config = dict(
    model='image classifier',
    dataset='dead-leaves pictures: piles of overlapping shapes',
    train_examples=36250,
    image_size=32,
    crop_scale_min=1,
    horizontal_flip=True,
    targets=['palette'],
    num_classes=7,
    arch='resnext',
    norm='batchnorm',
    activation='silu',
    depths=[3, 4, 5, 3],
    kernel_size=3,
    stem='single',
    avg_pool_shortcut=True,
    widths=[128, 256, 512, 1024],
    loss='cross_entropy',
    init='kaiming_normal',
    residual_init='zero_last',
    optimizer='soap',
    beta2=0.95,
    lr=0.0026,
    beta1=0.95,
    shampoo_beta=0.95,
    eps=1e-08,
    precondition_frequency=32,
    max_precond_dim=1024,
    merge_dims=True,
    one_sided=False,
    adamw_lr_other_params=0.0021,
    grad_clip=3.0,
    gradient_centralization=True,
    gradient_noise=0.1,
    steps=7700,
    batch_size=64,
    epochs=13.6,
    lr_schedule='step',
    warmup_steps=150,
    weight_decay=0.1,
    adamw_weight_decay_other_params=0.01,
)
Rows from block 3, named by matrix and row number. Rows with one number belong to one channel. Each number is 128 + 24 x the weight over its row's rms, rounded and kept within 0 to 255. All counts start at 0. After the name is the row's rms in percent of the matrix's.
# convs1: grouped (8 groups) 3x3 conv, stride 2 (model.blocks.3.convs.1.weight, 128x16x3x3), inputs within the group 0-15, a 3x3 kernel for each
# convs2: expand pointwise conv (model.blocks.3.convs.2.weight, 256x128x1x1, transposed), outputs 0-255
convs1.47 086 [118 131 159 129 133 121 173 100 163 110 133 114  68 121 124 108 114 118 131 161 118 127 151 126 173 124 153 159  97 129 116 132 141 116 143 134  27 141 156 109 101 123  98 148 120 147 143 131 178 134 173 172 130 148 120 130 105 102 101 100 135 163 113 137 162 131 127 129 117 122 157 145 139 121 132 137 134 126 134  83 146  70  91 143 154 139 142 130  69 130 150 102 122 100 125 119 146 106 117 155 126  89 128 124 128 186 103 135 117 116 141 110 107 151 114 120 124 143 127 104 162 118 153 115 129 118 139  93 130 122 149 124 132 142 102 144  67 169 124 131 132  80 129 102]
convs1.48 098 [126 134 157 131 126 138 125 126 133 113 163 128 106 150  66 124 141 118 120 104 101 116 132 139 167  96 147 126 142 104 171 157 132 154 114 106 138 122 172  76 143 129 142 154 137 141 131 110 153 131  95 115 124  96 200 156 137 188 115  93  97  76 133 110 136 144 138  96 118 154 133 139 131 164 106  94 157 112 191 131 162 100 106 112 142 124 153 130 142 126 118 155 123 168 177  99 123 145 148 135 117 157 166  93 102 123 131 147 114 117 146 149 121 137 120  64 128 105 124 111 131 134 115 121 106 151 112 156 112 167 178 122 128 127 108 146 126 100 161 119 107 119 118 131]
convs1.49 093 [136 125 136 104 156 141 132 107 154 157 152 159 100 118 106 137 129 118 151 137 117 159 169 116 144 120 153 115 124 142 122 136 150 124  74 140 167 160 120 123  69 136 132 106 120 186 153 146 100 128  91 113 111 120 145 175 127 124 117 104 121  95 101 137 152 141 200 133 104 170 158 134 156 124  89 131 110 131 134 115 140 112 115 111 151 166 141 146 116 125 152 180 132 115 103 140 126 122 135 152 129 103 124 150 151 121 108 135 199 123 122 143 136 101  72 167 108 126 119 176 166 134 111 158  81 115 136 160 130 160 140 137 144 117  90 122 174 139 138 142 128 119 144 104]
convs1.50 109 [106 113 168 123 129 135 123 115 138 120 133 100 117 121 145 128 133 143 106 102 154 117 129 133 135 130 176 153 118  94 109 125 126  85 124 166 118 138 133 165 144  77 153 138  77 113  96  95 145 143 116 116 150 147  73 129 127  83 152 136  99 176 203 161 103 107 120 137 139 113 155 154 158 115 101 134  92 118 119 128 122 160 137  96 144 144 125 121 127 116  95 127 177  63 142 149 103 138 155 119 113 122 137 145 119 130 127 127 117  93 104 130 144 115  77 142 150 162 136 124 106 127 120 153 130 113 126 122  86  95 161 164  91 137 176 104 114 109 139 158 120 106 166 145]
convs1.51 095 [156 122 118 144 124 106 105 139 152 103 161 128 141 111 122 117 145 119 134 175 152 158 165 127 139 127 100 160 107 193  98 121 122  97 136 136 152 120 105 145 148 177 160 101 100 156 146 160 161 122  94 136 120 107 130 139 137 139 139 149 115 171 190 109 144 178 163 184  86 162 157 122 146 162 168 143  93  86 122 137 136 104 127 144 127 148 101 148 125 121 110 110 163  79 143 150 129  93 135 131 114 157 116 132 126 150 168 112 124 128 156 130 102 137 123 116 139 112 127 147 149 102 128  95 167 167  98 135 113  98 159 127 104 137 145 100 140 136 108 103 158 133 142 152]
convs1.52 111 [ 80 128 152 105 120 162  84 114 143 121 108 140 114 142 135 140 115 126 128 151  97 168 121 127 114 117 144  54 154 118  88 129 182  80 120 162  85 131 159 137 119 129 132 121 139 109 144 110 163 143 102 136 102 113 109 168 137  93 130 157  76 140 113 182 115 117 110  95 114 108 161 122 153 122 104 136  91  93 130  75 100 134 107 104 141 117 114 146 144 130 129 139 133 105 152 159  96 113 128  83 148 124 127 132 119  93 150 139 108 103 125 112 126 154  87 134 154 130 119 122 137 117 138 151 137  82  78 123 145 127  95 139 116 155 151 143 140 122 139 176 118 105 149  89]
convs1.53 115 [151 115  92 110  98 125 131 184 197 134 158 123 146  98 102 140 140  92 129 135 125 129 136 139 134 132 128 143 144 144 151 126 152 144  87  99 116 105 100 107  93 118 199 212 149 158  95 138  88  95 149 161 170 141 119 148 156 142 100 122  91 141 147 150 137 143 118 131 112 102  94 144 129 136 150 159 144 145 124 115  99 152 126 112  99 162 166 106 121 103 133 113 148 145  86 143 102 131 168 129 145 137 156 117 111 123  99  96 133 113 100 103 130 141 147 118 113 110  91 114 118 123 129 126 154 145  96 131 147 139 179 130 139  91 102  98 102 131 121 126 154 126 128 120]
convs1.54 104 [125 138 123 103 126 109 162 114 179 155  96 127 117 191 197  97  67 140 133 122 110 102 121 162 139 131 141 131 148  91 139 138 114 138 125 128 112 137 131 148 127 128 140 136 125 152 119  85 108 121 122 106 177 161 133 167  99 118 123 140 115 113  90 111 127 109 153  77 122 184 185 142  95 153 114 159 138 197  94 102 137 139 123 139 119 112 140 109 144 129 135 143 142 125 147 115  85 122 119 133 105 128 144 136  96 147 108 130 140 118 107 134 135 122  91 157 129 127 130 132 124 144  90 185 142 120 130  98 159  95 136 139 117 140 127 119  94 125 111 177 114  89 153 116]
convs1.55 108 [159 109 188 133 106 109  86 158 119 172 135  66 127 133 107 131 125 144  99 139 132 106 129 131 153 142 121 116 100 175 140 133  89 142 107 113 196 168 164  74 104 107  84 144 118 127 172 154 151  86 134 151 104 106 121 109  99  96 128 126 118 126 123  97 159 108 131 158 118 123 112 140 121 139 123 113 112  87 150 122 160 132 115 154 145  95 113 126  84 134 103 108  91 124 149 117 145 129 133 146 121 141 111 116  86 150  95 137 130 113 141 100 161 126 149 112 125 115 152 138 114 171 100 114  87 126 144 175  89  94 114 105 117 130 116 107 110 125 149 147 141 112 120 102]
convs1.56 109 [121 121 115 127 144 140 139 106 163 125 125 111  96 106 165 103 119 162 131  96 132 115 130  72 134 129 125 109 140 208 168 110 131 121  60  98 145 129 121 104 142 135  98 139 140 128 143 151 132 118 102 159 124 104 132 148 141 169  79 105 125 153 107 151 127 120  91 138 149 140 136 103 113 157 114 144 130 125 132 135 167 120 110 144 156 126 154 121 149 149 130 122 113 135 133 117 157 127  89 157 144 156 117  85 153 123 139  80 135 144 156 120 109 150 114 101 110 122  82  95 142 178 124 139 153 163 123 177 170 149  80 136 103  87  80 151 139 127 132  93 102 116 140 121]
convs1.57 105 [ 93 118 168 136 149 108 116 159 129 141 106 101 119  92 130 132 172 144 115 148 143 119 125 172 135 158 123 145 168 101 126 167 116 141 167  92 167 127 123 144 104 113 113 101  89  91 143 124 145 120 129  93 116  83 177 137 108 150 111 135 117  66 100 119 168 144 113 112 107 124 135 143 147 117  99  99 144 119 112 151 123 100 136 106 107 164 156 116 127 129 142 186 129 164 144 149  88 117 119 152 152 143 104  95 147 130 127 106 149 156 114 121 148 107 154 121 117  98 130 109 100 127 131 162 116 103 212 150  96 128 115  95 167 132 123 172 125 112 138 111 140 141 123 108]
convs1.58 084 [143 125 125 124 104 145 111 138 119 125 140 151 108 125 116 139 130  92 143 147 157 138 192 108 140 152 143 119 135 131 133 159  91  82 151 106  96 114 191 136  88 113 136  99 158 107 140  78 183 167 155 116 127 100 119 147 111 149 118 152 121  83 122 196 196 128 134 124 115 136 147 156 140 145 144 112 101 112 100  86  95 123  98  92 132 113 144 120 137 121 104 124  86 169 125 140 124 138 134  95 160 121 130 129  91 140 121 135  99 129 125 176 138 127 128 132 127 199 137 138 124 102  95 138 118 129 150 113 143 115 133 143 165 124 107 150 117 159 130 137 125 103 145 104]
convs1.59 090 [140 125 133 117 120 125 129 120 139 122  76  95 216 208 191 126 114 113 119 134 113 116 105 130 102 142 180  79 128 126 149 107 108 133 128 103 132 124 107 110  87 136 106  90 112 124 103 123 111 116 119 126 149 114 145 109 117 109 165 129 129 133 125 171 116 137  78 112 126 151 133 128 156  84 123 145 122 185 123  94 138 142 111 129 150  95 130 119 127  94 103 158 133 126 113 119 113 142 117 129 124 152 122 146 141 136 119  96 102 123 105 131 163 135 112  89 140 137 128 126 138  96  90 158 132 100 168 129 103 124  85 116 120  71 122 122 114  85 125 158  94 140 132 151]
convs1.60 095 [121 131 141 130  95 110 116 133 124 147 143 135  97 179  95 110 115 122 142  84 122 125 102 111 122 120 130  93 107 124  81 144 190 110 141 140  92 133 171  95 158 170 100 147 147 135 118 132  87 148 104 118 136 149  98 195 162 100 162 125 118 119 157 140 108 122 128  99 134 149 111 126 132 157 140  99 168 119 138 157 125 133 123 121 116 115 143 130 107 138  74 158 149  85 123 119 119 105 159 105 146 139 121 182 152 128 118 109  86 139 146 148 113 117 104 129 148 150 146 141 144 140 139 149 121  72 123 142 124  59 173 137  87 151 132 122 141 131 110 124 145  88 151 139]
convs1.61 094 [133 119 113 143 118 166 203 117  95 127 115 110  71 127 119 134  94 141 135 119 126 130 149 142 140 151 116 156 109  98 150 127 112 143 124 111 104  86 146 104 136 161 101 128 141 102 148 101 117 127 172  98 122 159 156  94  79 110  83 137 161 118 185 134 100 116 130 149 132 143  97 115 140 141 102 128 114 123 131 138 118 109 120 149 106 152 149 138 117 107 178 135 125 139 123  88 143 124 116 126  93  85 131 112 139 103 153 151 105 110 125 147 127 119 143 123 135  99 152 137  95 101 174 140 119 113 170 135  80 113  92  83 145 111 174 138 100  84 119 139 163 124 140 178]
convs1.62 113 [161 113 134 114 141 129  98 129 145 138 103 120 144 116 109 122 113 136 105 111 141 152 117 112 115 143 149  71 123 102 111 155 143  71 149 190 156 128 122 122 154  78 143 128 105 163 109 139 150 138  88 107 161 145 102 162 202 115 111 147 109 104  85 139  94  98 138 115 139 126 182 150 132 108 116 130  87 141 114 125 125 129 117 132 114  94  97 143 138 129 130 141 145  97 150 166  79 129 112 144  91 105 147 132  87 139 149 120 137 116  97 139 121 116 107 165 172 151 139 154 118 120 103 115 124  81 113 104 155  84 156 146 110 119 175 115 128 133 138 153 124 108 105 118]
convs1.63 101 [140 146 158 132  63 180 132 117 135 157 162 114 105 116 139 123 137 169 127 151 107 156 102 148 123 125 135 137 149 165  79 144 137  91 128 113 139 151 159 112  95 146 156 132  79 127 173 116 103 127 154 118 103 126 109 127 129 117 142 143 141 141  90 101 125 145 136 113 121 116 144 122 150 160 103 137  99  92 159 123 138 115 136 106 156 140 187 110 164 149  84  97 186 159 106 122 130 141  90  90 149 176 116 131 143  97 109 130 123 189 153 100  86 151 124 133 140 111 113 114 143 135 122 147 146 145 123 151 157  79 124 127 122 102 116 131 141 150 106 106 151 139 140  98]
convs2.47 098 [ 86  77  93 115 136 100 124  91  90 127 127 110 149 170 104 144 144 101 109 136 176 105 102  89 139  98 154 150 155 164 109 138 109 117 121 119 122 150 153 114 105  93 136 134  90 134 115 138 111 126 111  79 139 143 111 157 105 113 121 126 120 164 133 135 140  90 127 102 108 125 139  93 122 128 112 145 125 101 107 144 119  98 152 112 103 114 131 181 118 130 140 156 130 160 103 141 132 117 121 141 102 151 124 137 119 110 152 136 105  78 113  79 136 130 156 106 141 167 157 126 149 139  90  83  80 161 129 139 102 122 136 141 111  97  98 143 134 165 131 195 149 149 161  98 109 158 162 140 139 147 138 111 122 137 158 114  79 111 100 142 107 152 139 150 149 161 129 135 151 113 144 115 128 121 110 135 134 131  95 116 167 131 111 143 100 139 106 161 117 130 129  98 110 154 149 140 160 120 154  90 137 133 136  74 152  99 156 109 130 142 151 137 149 170 180  97 101 126 131  92  57 160 155 128  75 103 128 127  94 159 107 142 125  88  94 116  89  96 144 124 122 132 147 115 115 134 140 106 108 129 116 152 164 147 120  70]
convs2.48 101 [150 118 132 119 128  94 117  95 161 124 129  97 136  85 144 145 131 147 140 106 144 145 133  97 128 131 110 103 121 125 106 119 103 137 145 152 139 132  85 174 136 142  75 159 146  90 121 119 127 165 131 117  98 131 103 169  96 118 154 116 120 110  89 142 153  82 133 126 115 135 144 118 151 111 139 129  78 127  92  93 146  91  97 130 125  95 110 118 150 147 114 147 133  98 127 138 100 145 160 132 134 117 120 121 114 125 156  92 116  98 143  95 157 147 112  90 102 140 144 120 156 171 122 119 173 127 122 128 170 157  82 103 134 144 105  53 135 172 107  97 175 142 126 144 143 114 126 105 111 155 141 151 157 115 148  89 122 112 140 128 144 109  88 115 131 103 157 108 143 142 125 152 120 187 114 109 151  96 108 117 110  99 150 161 106  95 119  99  85 150 144 150 123 108  65 101  94 113 109 113 160 140 115 156 147 112 104 130 126 112 165 101 189 163 153 127 139 105 149 112  83 146 115 112 129 117 142 127 138 133 113  89 139 125 129  94 124 118 130 122 120 141 106 146 133  59  78 124 140 111 142  62 139 124 134 137]
convs2.49 104 [101 112 109 137 108 114 147 137 118 115  89 145 138  75 107 113 114 105  96  84 104 131 187 176 120 119 138 143 128 107 154  84 165 151 123  97  71 123 116 113 136 129 155 178 185 146 129  97 134 146 124 145 130 136 127 128 104 138 152 139 115 120  97 165 171 120 106 150 179  95 178 121 114 132 148 142  86 150 123 127 118 127 157 119 106 114  61 140  63 136 160 131 116 146 107 144 125 139 189 159  82 119 141 127 148 134 127 142  92 124 129 123 167  87 120 163 116 167 139 111 128 135 137 107 142 113 134 115 107 130 118 122 114 154 128 117 155 118 137 156 136 146 119 146 121 124 169 136  89  70  99  97 175 134 184 111 109 103  98 114 130 125 120 139 139 126  87 149 135 117 148 125 122 142 142 103 146 138 108 126 172 125 145 131 124 134 117 116 120 126  99 158  80 129 144  88 154  93 103 114  89 156 138 108 109 137 140  95 137 115 124 115 174 123 113 111 114 105 135 120 124 153 138 127 143  97 120 128 105 122 146 157  74 125 132 127 137 143 102 172  99 175 145 110 122  70 146 126 157 118 132 145 163 121 109 115]
convs2.50 108 [144 145 151 172 148 105 149 115 118 109  82 117 112 137 145 123 116 117 117 143 128 144 118 133  98 127 147 134  86 132  76 129 165 162 112  87 105 165 179 120 138  95  90 114 142 122 140 128 147  87  81  95 146 121 179  80 132 161 115 174  93  96 132 115 135 158 165 134 153  91  99 116 136 155 112 148 147 123 134  72 145 140 106 149 153 161 142 157 121 118 141 105 125 108 157 112 143 159 127  76 114 117 144 150  81 137 134 128 130 106 151 124 189 134 131 138 153 148 136 123 149 141 151 170  75 119 168 120 133 119 144  80 134 139 100 100 114 128  84 124  68 145 157  90 114 132 121 129 126 138 140 130 125 125 132 135  85 144 127 131  90 146 108 143 157 139 116 140 130 155 118 137 154 112 134 132 140 143 138  95 149 144 127  85 117 129 149 135  99 111 109 138 128 114 156  62 144 122 105 134  94 145 160 138 138 124 110  91 131 164 122 184 112 121 143 121 144 142 153 125 129 142 118 159 125 121 109 145 148 161 146 107  97  77  92 126 116 176 128 137 180  96 127 183 126 131 140 119 100 132 102 115 141 107 117 166]
convs2.51 091 [105 116 165 131 111 140 123 130 148 134 118 116 145 107 108 112 113 144 140 132  66 100 148  81 130 159 161 130 127 144 103  99 129 165 114 152 139 116 108 137 117 126 186 148 120 167  98 146 106 102 101 110 111 112 118  82  93 134 141  99 111 124 164 143 139 138 131 120  74 170 158 132  91  96 144 155 130 143 136 145 110 178 144 104 115 118  93  74 127 140 134 128 114 143 145 101 129 141 148 159 141 164 118 172 123 141 120 132  98 141 110 138 156 188 126 117 146 137  92  99 139 140 106 150 122 138 136 144 139 100  92 129 103 131 112  66 125 131 150 123 119 130 167 110  95  88 138 128 119 109 134 173 156 107 136 131 135 136 179 122 118 123 139 164 152 160 161 114 101 134 133 152 123 131 193 135  92 121 101 140 127 131 154 145 148 127 100 101 145 111 112 140 155 107 169 155 135 183 159 142 131 177 152 137 102 172 142 154 144 107 142 170 100 109  75 134 122 141 117 132 144 162 126  82 138 114 129 164 109 138 109 132  96 132 108 120 171 141 115 162  93 148 154 109 119 106 118 115 137 118 104 108 102 128 126  57]
convs2.52 106 [117 125  95 131 144 123 172 158 161 139  69 143 147 119 107  84 153 130 154 124  91 141 149 161 118 173  87 157 137 105 127 142 129 180 126 133  92 129 154  95 121 146  85 137 122 118 144 143 132 133 159 113 150  83 107 132 105 114 137 141 130 120 115 140 139 124 143 109  99 151 118 167 125 147 102 110 140  86 123  82 124 154 105 146 109 109 127 114 143  92 106 100  93 108 128 127 120 132 163 119 129  84 100 111 118 140 134 155 134  86 100 144 135 134 125 116 105 172 103  97 156 110 131 160 159  99 104 139 106 143  94 138 141 128 115 156 170 145 103  76 116 164 150 115 114 171 102 118 164 122 104 140 153 189 109 109 130  97 157 119  88 131 124 116 147 145 117 151 141 121 150 150 123 137 136 150 122 147 121 128 134 104 175  77 171 129 121 117  73 149 106 138 108 119 185 132 120  93 130 166  90 133 113 127 164 140 123  98 109 142 147 197 127  81 148 159 100  73 126 125 114 145 160 130 125 135 110 113 128 165 158 127  84 112  89 105 131 140 150 130 136 144 149 158 123 120 120 124 134 118 146  69 119 125 131 128]
convs2.53 101 [147 121 105 163 161 107 133 131 124 126 135 146 154 129 182 168 181 121 124 116 121 120 122 116 164 129 139 122 188  98 141 146 112 130  68 120 137 113 135 113 131 116 112 123 141 110 121 116 149 113 105 141 104 138 160 117 122 150  95 123 137 114 157 108  72 105 125 108 164 121 124 116 128 156 105 128 124 122 126 155 128 162  83 125 114  82 155 119 137 112 172 113 168 121 127 100 112 140 109 146 131 133 107 136 150 175  95 102 107 104 156 114 150 134 162 139 120 143 139  85 112 121  90 112 152 129 102 144  93 157 138 144 116 179 182 155 130 115 126 133 142 130 121  80 169 140 107  94 133 107 145 105 115 112 126 170 108 152 133 145 105 147 112 134 167 107 134 133 133 108  86 178 110 107 116 120  93 133  88 125 145 126 104 153 168 138 146 151 112 103 136 172 101 129 118 106 104 123 149 163 143 115 158  94 128 190 145 125 126 133 137  91 177 168 132  90 113  91 153 106  82 145 141 145 176 100 174 104 161 115 134 128 102 139 105 195 124  96 129 118 114 121 151 143  92 157 139 153 128 117 155 127 151 149  95 128]
convs2.54 090 [149 123 168 127 174 116 155 143  95 135 133 126 150 139 136 120 129 126 143 157 179 129 136 149 140 128 112 139 118 113 154 117 151 104 107 103  95 141 141 187 111 113  74 151 150 107 132 116 168 136 115 185 122  75 140 206 154 102 123 135 128 135 121 121 156 152 129  92 134 104 157 127 117 107 163 138 134 116  89 112 150 133 175 132 123 119 139 120 148 153 141 139 143  96 166 132 125 104 112 141 140 183 196 137 118 140 111 165 160 108 136  98 125 153 138 148 152 159 116  57 101 152 130 153 131 136 128  78 150  97 135  77 122 112 133 126 105 100 114 136 156 131 148 138 116 136 160  96 157 100 117 106 135 134 109 131  94 131 117 152 131 155  94 147 155 134 123 119 114 119 106 124 143  86 125 115 144 159 159 140 114 148 152 114 128 121 137  92 127 136 113 158  87 129 143 190 104  99 101 149 105 127 172 141 108 132  90 107  99 103 110 134 120 143 160  94 120 101 125  82 127 149 129 143  66 173 100 165 168 151 112 157 121 127 139 133 148 117 153 154 123 164 127 108 126 123 113 145 149 162 106 117 115 121 147 142]
convs2.55 100 [160 126 150 109 147 133 133 145 133 136  84 108 116 125 114 109 105  86 138  97 181 143 137 116 160 104 136  92  87 143 132 149 174  99 115 156 135 122 130 131  82 128  82 113 126 119 166  97 118 132 111 157 110 137  72 131 158 110 126 146 110 156 142 108 124 150 151  91 206 139 120 115 159 114 162 145  99 158 135 137 148 159 124 128  99 142 101 106 126 116 146 149 132 121 108 140  99 108 148 156 127 134 149 119 136 144 121 145 112 128 108 160 158 146 158  88 138 125 122  93 140 131 137  97 152 157 156 133 134 166  99 112 158 140 162 158 104 105  81 141 130 114 147 150 128 133 178  85 122  99 153 118  87 168 136 109 121 143  91 101 151 147 119 143 144  90 129 118 130 152 100  91 127 137 147  94 156 130 133  89 140 124  99 124 129 155 123 144 146 111  72  95 100 110 140  80 133 115 106  98 133 153 159  93 166 124 170 134 155 134 150 121 124 146 136 153 110 119 126 101 134 110 111  78 104 166 142 118 116 153 150 134 127 105 139  76 135  83 105 151 150 141  84 152 117  99 102 151 112 127 163 157 135 181 110 100]
convs2.56 103 [169 133 127 153 160 174 128 112 122 152  67 146 119 130 119 131  77 160 106  67 129 110 101 157 119 161 124 119 170 143 141 127 130 154 142 111 139 158 157 116 124 117 142  97 157  96 138 154  86 139 105 138 112 102 101 117 110 159 170 118 133 124 102 116 129 102 104 191  84 145 147 115 110 127 171 120 113  67 117 134 103 146 112 110 113 128 166 123 158 109 179 164 141 150 119 142 128 160 154 147 114  88 161  80 123 130 163 155  90 128 140 121 130  94 155 106 130 138 103 131 119 109 126 167 129 151 123 117 160 115 155 175 182 100 128  97 149 129 162 124 157 126 157  92 174 139 106 130 119  91 118 161  97 136 112 119 137 126 149 134 159 119 133 108 151 113  83 102 105 155 165 147 112 205 150 144 142 149 118 122 117 136 152 165 135 136 136 127 129 140 142 112 142 122 157 129 139  99 122 103  90 113 128 139 157 130 156 122 123 120 127 167 105 161 158  91 176 100 125 129 119  97 106 129  97 108 115 135 135 140 166 118 171 174 138 150 150 133 128 120 125 104  95 138 133 146 129 116 140 118  95 140 131 123 111 132]
convs2.57 100 [ 90 145 102 101 147 134 163 103 153 144 131 114 126 204  84 136 131  78 137 101 147  83 133 143 136 107 154  91 130 118 143 141 102 154 141 143  98  99 115  92 123 125  99 131 110  95  99 130 139 127 136 134 164 120 138 115 115 106  92  97  85 138 141 116 153 113 162  91 113 129 131 104 124 126 157 136 136 130 156 162 136 121 157 122 124 103 113 122 163 126 143 111 147 156 137 123 131 145  87 157 124 141 111 112 155 100 112 115 167 124 164 137  79 169 102  99 145 153 119 125 189 145 130 117 114 106 117  91 126 144 135 151 150 127  98 157 168 142 143  95 164 107 126 158 128 188 143 119 164  90 171 148 140 122 140 115 148 113 106 152  85 145  74 174 131 133 113 124 105 136 135 121 127 210 136 110 130 104 137 136 150 120 126 137 151 156 112 121 123 136 121 139 110 162  68 123 108 115 123 168 154 110  92 125  92 151  95 114 169 135 112 128 110 135 118 144 116 162 163 119 123 144  98 140 144 107 127 118  98  88 150 152 105  86 135 142 123 152 114 130 129 130 110  79 149 135 115  79 123 126 151  87 104 173 117 124]
convs2.58 095 [117 133 109 119 120 139 146 129 103 155 110 136 137 122 116 119  89 136 116 133 151 109 137 116  60 162 151 138 127 103 128 118 122 116 146 134 112 124 139 139 148 139 142 121 135 174 145 169  93  94 115 109 141 140  88 130 112 138 157 117  85 111 108 123 113 119 143 149 130 116  93 103 128  79 129 127 132 142 113 132 116 148 111  72  66 131  90 169 166  94 143 141 158 114 140 109 138 139 132 171  94 110 101 130 136 135 143 119 159 110 157 154 109 153 128 121 134 105 150 100  72 157 100 119 165 118 152 142 134 124  86  99 133 117 129 128 163 165 144 163 161 125 127 136 102 172 142  84 153  95 118 123 155 133 141  80 172  87 138  98 140 141 109 120 120 142 129 106 139 147  58 164 118 118  68 147 122 143 121 140 115 122 154 123 121 147 166 126 165 106 144 112 123 124 109 119 148 165 150  98 173 146 155 126 167 144 142 113 147 128 150 123 114 151 148 138 132 149 150  94 175 169  88 126 129  69 101 129  74 126 107  84 112 123 154 127 112 122 140 108 153 148 161 108 140 124 170 137 122 106 117  67 112 129 154 153]
convs2.59 092 [146 154 119 121  88 132 105 120 133 134 115 121  99 124  76 135 127 194 118 102 140 142 121 129 153 185 102 127 206 121 135 155 126 123  79 118 105 127 127  94 157 135 149 139 126 132 125 133 103 122  89 126 139 123 160 109  97 109 157 149 124 148 118 138 128 107 140 108 103 142 145  75 129 122 127 130 150 152 129 119 157 154 128 106 144 135 164  99 160 139 117 161 134 114 137 103 119  88 115 122 135 123 123 112 120 110 124  88 146  93 170 141 124  73  98  85 118 125 110 169  98 117 143  93 139 158 131 127 126 140 122 134 138  91  54 117 133 137 143 142 140 111  80 128 109 137 158 145 116 109  94 152 116 112 123 145 145  97 142 135 112 121 104 160 117 133 142 106 121 142 123 161 126  87 117 174 124 103 116  76 101 119 142 116  74 166 116 113 128 141 102 115 128 179  91 104 120 160 129 107 134 142  92 160 119 128 157 106 114 112  62 134 156 102 123 107 107 131  95 184 115  99 140 141 120 180 120 114 109 118 120 131 110 115 119 149 163 156 123 124 140 172 129 136  83 142 123 142 175 141 184 116 158 125 141 166]
convs2.60 098 [103 150 120 111 140 144 152 147 140 128 104 141 106 132  97 110 123 131 113 129 130 144  95 142 119  78 139 140 116 152 126 116 138 214 183 147 138  84 110 164 135 134 134 109 127 172 113  71 141 126 150 153  99 175 105 105 123 158 119 140 178 143 150 108 122 100  66 128 113 135 166 163 126 135 124 143 130 134 173  73 107 121  98 156 150 168 147 112 105  97 106 140 120  65 113 152 126 106 139 147 150 148 121 132 103 118 116 109 146 153 173 103 155 140 143 119  87 122 154 110 151 116 131 151 122 136 112 150 117 120 119 139 119 129 140  87 154 101 112 155  98 116 165 136 111 114 169 152 157 106 105 133 140 136 126 108 166 162  94 151 139 167  98  73  98 156  89 137 179 144 102 148 143 123 133 160 150 146  97 150 120 166 126  86 124 133 121  95 127 141 122  98 163 107 150 111 128 116  99 155 112 140 146 114 131 109 106 103 112 126 143 165 136 148 143 146 125 131  90 174 136 136 171 174  78 129  86 152 137 124 144 106 154 117 125 121 111 111 118 122 154 142 144 150 139 140 124 149 133 125 105  85 107 135 119 117]
convs2.61 098 [153 170 156  68 138 170 142 131 159 124 122 124 100  75 110 126 160 108 128 137 133 126  79 101 159 119 159 146 103 121 107 151 149 126 100 133 102 129 124 110 147 168 148 129 110 113  90 156 148 124 160 133 134 145 145 110 114 130  85 122 150 114 144 123 162 141 144 126 120 113 103 178 168 120 147 144 168 151 142 150 149  84 139 158 128 116 135 120 118 122 115 162 105 131  85 138 121 162 161 112  90 108 154 118 114 141 133 114 128 169 137 164 143 128 110  91 153  91 104 103 141 148 105 148  85 164 106 171 120 117 148 139 156 162 145 135  71 142 143 158 124  98 101 124 122 123 128 167 176 108  94  92 142  68 130 110 133 130 106 137 121  89 106 137  98 121 138  92 186 101 130 118 154 106 114 149 163 121 118 120 119 124 165 142 172 112 121  94 149  99 161  87 143 131 114 119 108 148 131 122 177 136 165  90 117 121 127 137  92 116 139 133  99 135 146  73 126 143 127  85 104 146 131 164 135 135 146 114 146 123 162 132 113 180 100 146 139 132  92 107 113 143 137 129 122 127 137 178 122 151 121 145 160 139 152 101]
convs2.62 101 [114 158 138 113 184 108 162 150 141 144 124 114 112 122 167 113 121  98  93 125 130  93 121 100 114 118 126 137 125 136 140 114 175 151 114 124 101 105 102 111 122 151 130 140 104 138 103 106 146 102 128 133 124 113 154 132 163 163  91 157 116 112 134 134 131 128 118 189 150 134 129 144 133 185 190 124 119 144 135 117 122 145 120 107 126 113 152 140 177 133 116 126 182 153 110 118 125 141 131 160 149 151  97 106 108 143 128 152 126 148 112 166 132 134 139 173 147  87 140 106 170  80 102 134 162 134 106 116 137 142 109  98 110 145 144 141 103 124 123 137 102 171 126 121 141 123 164 147 116 130 151 131 132 125 153 155 138 118 111 122 119  94 126 204 116 167 152 115 111  98  88 140 119 162 147 146 146 132 147 163 158 155 153  71 146 105 120 127 141 153 162 137  94 110 154 143 150 132 103 108 161 146 158 110 136 126  93 139 120 115 103 238 116 145 151 161 127 115 162 139 178 145 101 129 148 130 130 147 158 120 160 138 131  76 136 121 169 142 140 144 141 113 112 130 122 186 101 103 129 169 147 133 104 150 142 125]
convs2.63 096 [152 146 114 175 143 124  96 122 128 121 100 107 106  95 144 146 140  91 117 149 131 108 116 105 125 139 187 130  82 148 136 155 120 172 116 166 138 120 109 119 150 125 156 119 130 152 126 118  84 165 133 126  99 152 120 165 123 129 143 111 153 113 107 129 111 121  96 149 157 119  72 147 168 172 110 126 117 146 120 119 124 162 131 140 103 135 135 111  90 145 107 148  92 133 147  98 137 144 174 106 124 129 151 136 169 152 156 141 137 118 101 144 141 110 148 196 140 122 129 109 101  96 108  98 141 101 141 149  76 112 117 180 105 129 138 175 119  79 120 129 112 117 152 118 129 153  93 173 133 144 105 151  95 105 146 139 146 131 126 147 143 152 146 123  92 165 125 148 114 136 133 125 111 192 100 124 153 120 149 144 166 137 161 117 123 109  90 106 138 130 128 137  58 153 129 112 119 102 130 151  90 184 141 125 123 183  70 112 144 130 131 171 122 140 122 128 123 130  94 122 117 114  95 119  86 115  95  83 188 111 150  97 143 102 146 115 149 118 111 119 116 131 146 104  97 132 134 121 153 111 144 157 162 105 129 124]